config = dict(
    model='self-supervised image encoder',
    dataset='simulated telescope pictures of galaxies',
    train_examples=48750,
    image_size=32,
    crop_scale_min=0.2,
    horizontal_flip=False,
    rotation_deg=5,
    color_jitter=0.6,
    method='simclr',
    arch='convnext',
    isotropic=False,
    norm='layernorm',
    activation='gelu',
    mlp_ratio=4,
    inner_norm=False,
    patch_size=[2, 2],
    depths=[2, 4, 4],
    widths=[48, 96, 192],
    kernel_size=7,
    projector_hidden=512,
    projector_out=128,
    projector_hidden_layers=2,
    temperature=0.2,
    init='lecun_normal',
    residual_init='none',
    optimizer='muon',
    muon_scale='match_rms_adamw',
    lr=0.0017,
    momentum=0.98,
    nesterov=False,
    orthogonalizer='newton_schulz_5',
    adamw_lr_other_params=0.001,
    grad_clip=1.0,
    ema_decay=0.99,
    steps=6900,
    batch_size=512,
    epochs=72.5,
    lr_schedule='wsd',
    decay_fraction=0.3,
    final_lr_fraction=0.05,
    warmup_steps=340,
    weight_decay=0.09,
    adamw_weight_decay_other_params=0.01,
)
Rows from block 7 of a small self-supervised image encoder, named by matrix and row number. Rows with one number belong to one neuron. Each number is 128 + 32 x the weight over its row's rms, rounded and kept within 0 to 255. All counts start at 0. Numbers have three digits each.
After each neuron's rows are labels from the 100 images, of 14848, where the neuron reaches its highest value: "responds to" is what is common among them. Only what is clearly more common there than usual is listed. The data: simulated telescope pictures of galaxies. In brackets: how many of the 100.
# fc1: MLP up (model.blocks.7.mlp.fc1.weight, 768x192), inputs 64-127
# fc2: MLP down (model.blocks.7.mlp.fc2.weight, 192x768, transposed), outputs 64-127

fc1.411:126147154150124187089088137084114178135126182190115186133127139168170208129147070125148060148184134157107130102123104104127129124095106182080123152154160166123169108169130161162150106163135117
fc2.411:156133203202165158143180166157149101098149133183151112168149136151124169144191159127153130153105167130122167142169130078191141128139168161134169172153179071114152137048121138112096108130120186
responds to: flattened elliptical (100)

fc1.455:143131142131052120094148207167107100130124095063123129097103116111079139132156116133135196165116159148103084111173158074153143111117178118099087131110097123100116088115112190130104084122058169
fc2.455:089170151064138046126083135135160061145114135097147110106131099127072120110126132191133124093179108185168085129122101110109124110123146134167127105146134161202165163069176160177144144148125071
responds to: many-armed spiral (93); tilted (69); winding: anticlockwise outward (48); winding: clockwise outward (45)

fc1.318:069127116160091131159182185155115119108150128152166142108111139130115100115093170148129151153144118148103119173152081120148128141115095170152136133131099108147088146102141154134143143148133205
fc2.318:083096162157187138151145162154120089103145148160149137139157116122163180113131185128156164117135114128148116161141155138131069126173111142190086090159115176134211049116139121158197161148152112
responds to: many-armed spiral (92); winding: anticlockwise outward (85); tilted (63)

fc1.71:113124155081132173096052151068077172136166086170117150104117186119151115123165115143090092086210167139130192138130142116137123199103106143108129072125097115105169092173089121179096116102205138
fc2.71:128113136146125152145085167130152208117060142124196075151169122140110165043086112146141143148137101115143176098153128174191109147125176148099139130107152171130110131064111144088095110110186141
responds to: flattened elliptical (66); edge-on disc (28)

fc1.244:063143138122158122118116174096085115087163147142134154125109118129156036147139118155150102121132156175144178101159134105126072132158104183111140188055062099190158167095101146164115099124111152
fc2.244:144146098145136149176101141140088118173192134110116144124110127055156184060099119113164140056119175120200125143155133140162113143139145184110113099165111116129144124134156063166129147137132170
responds to: many-armed spiral (100); winding: anticlockwise outward (86); tilted (50)

fc1.358:107050157121205085114124201187117138159166192078172061149179116156106134105150094166142110124135141173063167103142097128116107108102090123104138122122163175116132168140185138122103093132124130
fc2.358:190116202132096119104183127126126222180129135123112121090135097089151170178108105081132120104131117133106167187150174152139121102176165151113131192156121100165082189125113155094104162067136123
responds to: winding: clockwise outward (66); tilted (55); many-armed spiral (51); two-armed spiral (27)

fc1.261:107105160144163157133123105144110152158137143144106165171091133121158105126135116194105129229103135052181162147148114115147191110134157098111058146132093104023144109132184129125134105176141141
fc2.261:143134121136130076141089111134181174136149113139155174107118135181180104190066102135058145117128135094184148103090136125142090194114174108132149120105115112137189148091073122083136114142084149
responds to: flattened elliptical (82); many stars (65)

fc1.485:091162161093149087094161161149146116161130128127127146145083101107145134152108139114106139140120200063141097137105106122138073162146131128136165157141136139142154153099130151124075102122126157
fc2.485:084134174119136131197142124088124136169107166172121097153164155081075143110112122076156187114203120196126073116166125139137109152172154124065133167080132130191144113129152060130127138060118141
responds to: many-armed spiral (99); winding: anticlockwise outward (82); tilted (47)

fc1.729:105158141085168097135140149149140168177123102098160157147103121099157133093085162074159090183166121129081118127113141112137080149169130152143088189144162174104110081143077167137094165170149145
fc2.729:154156145095116112165086132116151122102111113127100112140098090145131124141107080146109185186093087120078119099113122192110138123110099111149134159161142136138125108170192168134123111090171155
responds to: merging pair (100)

fc1.36:083130131131181090102128128106126153128153134164093155129152066093085092134137056162142132149154134157165145108144125094115072151185101079057136148109117106106168124111138118142081094145137107
fc2.36:111131146099113153111151089119115136152158100091123131113179118090083185153165162101090158085135140146221090090119101089176114144111150170125072081089071078141213167159130053119187094147101107
responds to: many-armed spiral (100); winding: clockwise outward (66); tilted (64); winding: anticlockwise outward (34)

fc1.524:084191125107099161149133133110125139124146119152160094128125115118128129163147183103088157150141116104130087119115102135136105147137173155085114124157113132088110124208050074151155122144151088
fc2.524:116126168119124165150130105148143066141129090111130147110073113148169147127167140125114188127095111079118121127119143165130107142148142148133098181146147141103165145124120076126129084134154093
responds to: winding: clockwise outward (53); barred spiral (43)

fc1.677:139120176118168111113129142093137113154126155138054101114146086070188174151208073076087146114126085095137115124123156146146120133177173145096095041178129067142179086168168124116134105152205083
fc2.677:117197123162063183145152120179090212163138144137152128119096112163147169144144173149101123065115146103106182107110052175120108123184091137132120140187158169132150137046200118138059102104122139
responds to: many-armed spiral (49); lensed arc (45); winding: anticlockwise outward (44); tilted (43)

fc1.277:088160148139166158140068201118148168096128120175124153133106132158127126137148192098108112090159155092150063172075161113136146074124142112089131130076186149108110129128161111192182135110134132
fc2.277:126167128157059076093124156085141091108166104114119129109108136193121145138123106115122115117103127111201121142156080139114114119134145130103087098162128149182127062099091058093117088148070102
responds to: many-armed spiral (84); winding: anticlockwise outward (78); tilted (69)

fc1.231:127159117138114149135109121168121137162161107183166149140137146180104132049117102076120182185191120133116149173100151122135118170123145165040182184108124109137094096140115144096092127102168092
fc2.231:155107128109071119146138089158134121128186133150085123150106167184113136117125087094111114134127169105122215134117101096195114158128142169110092126107136183077140129156190149173123159124128087
responds to: winding: clockwise outward (96); barred spiral (82); many stars (60); tilted (42)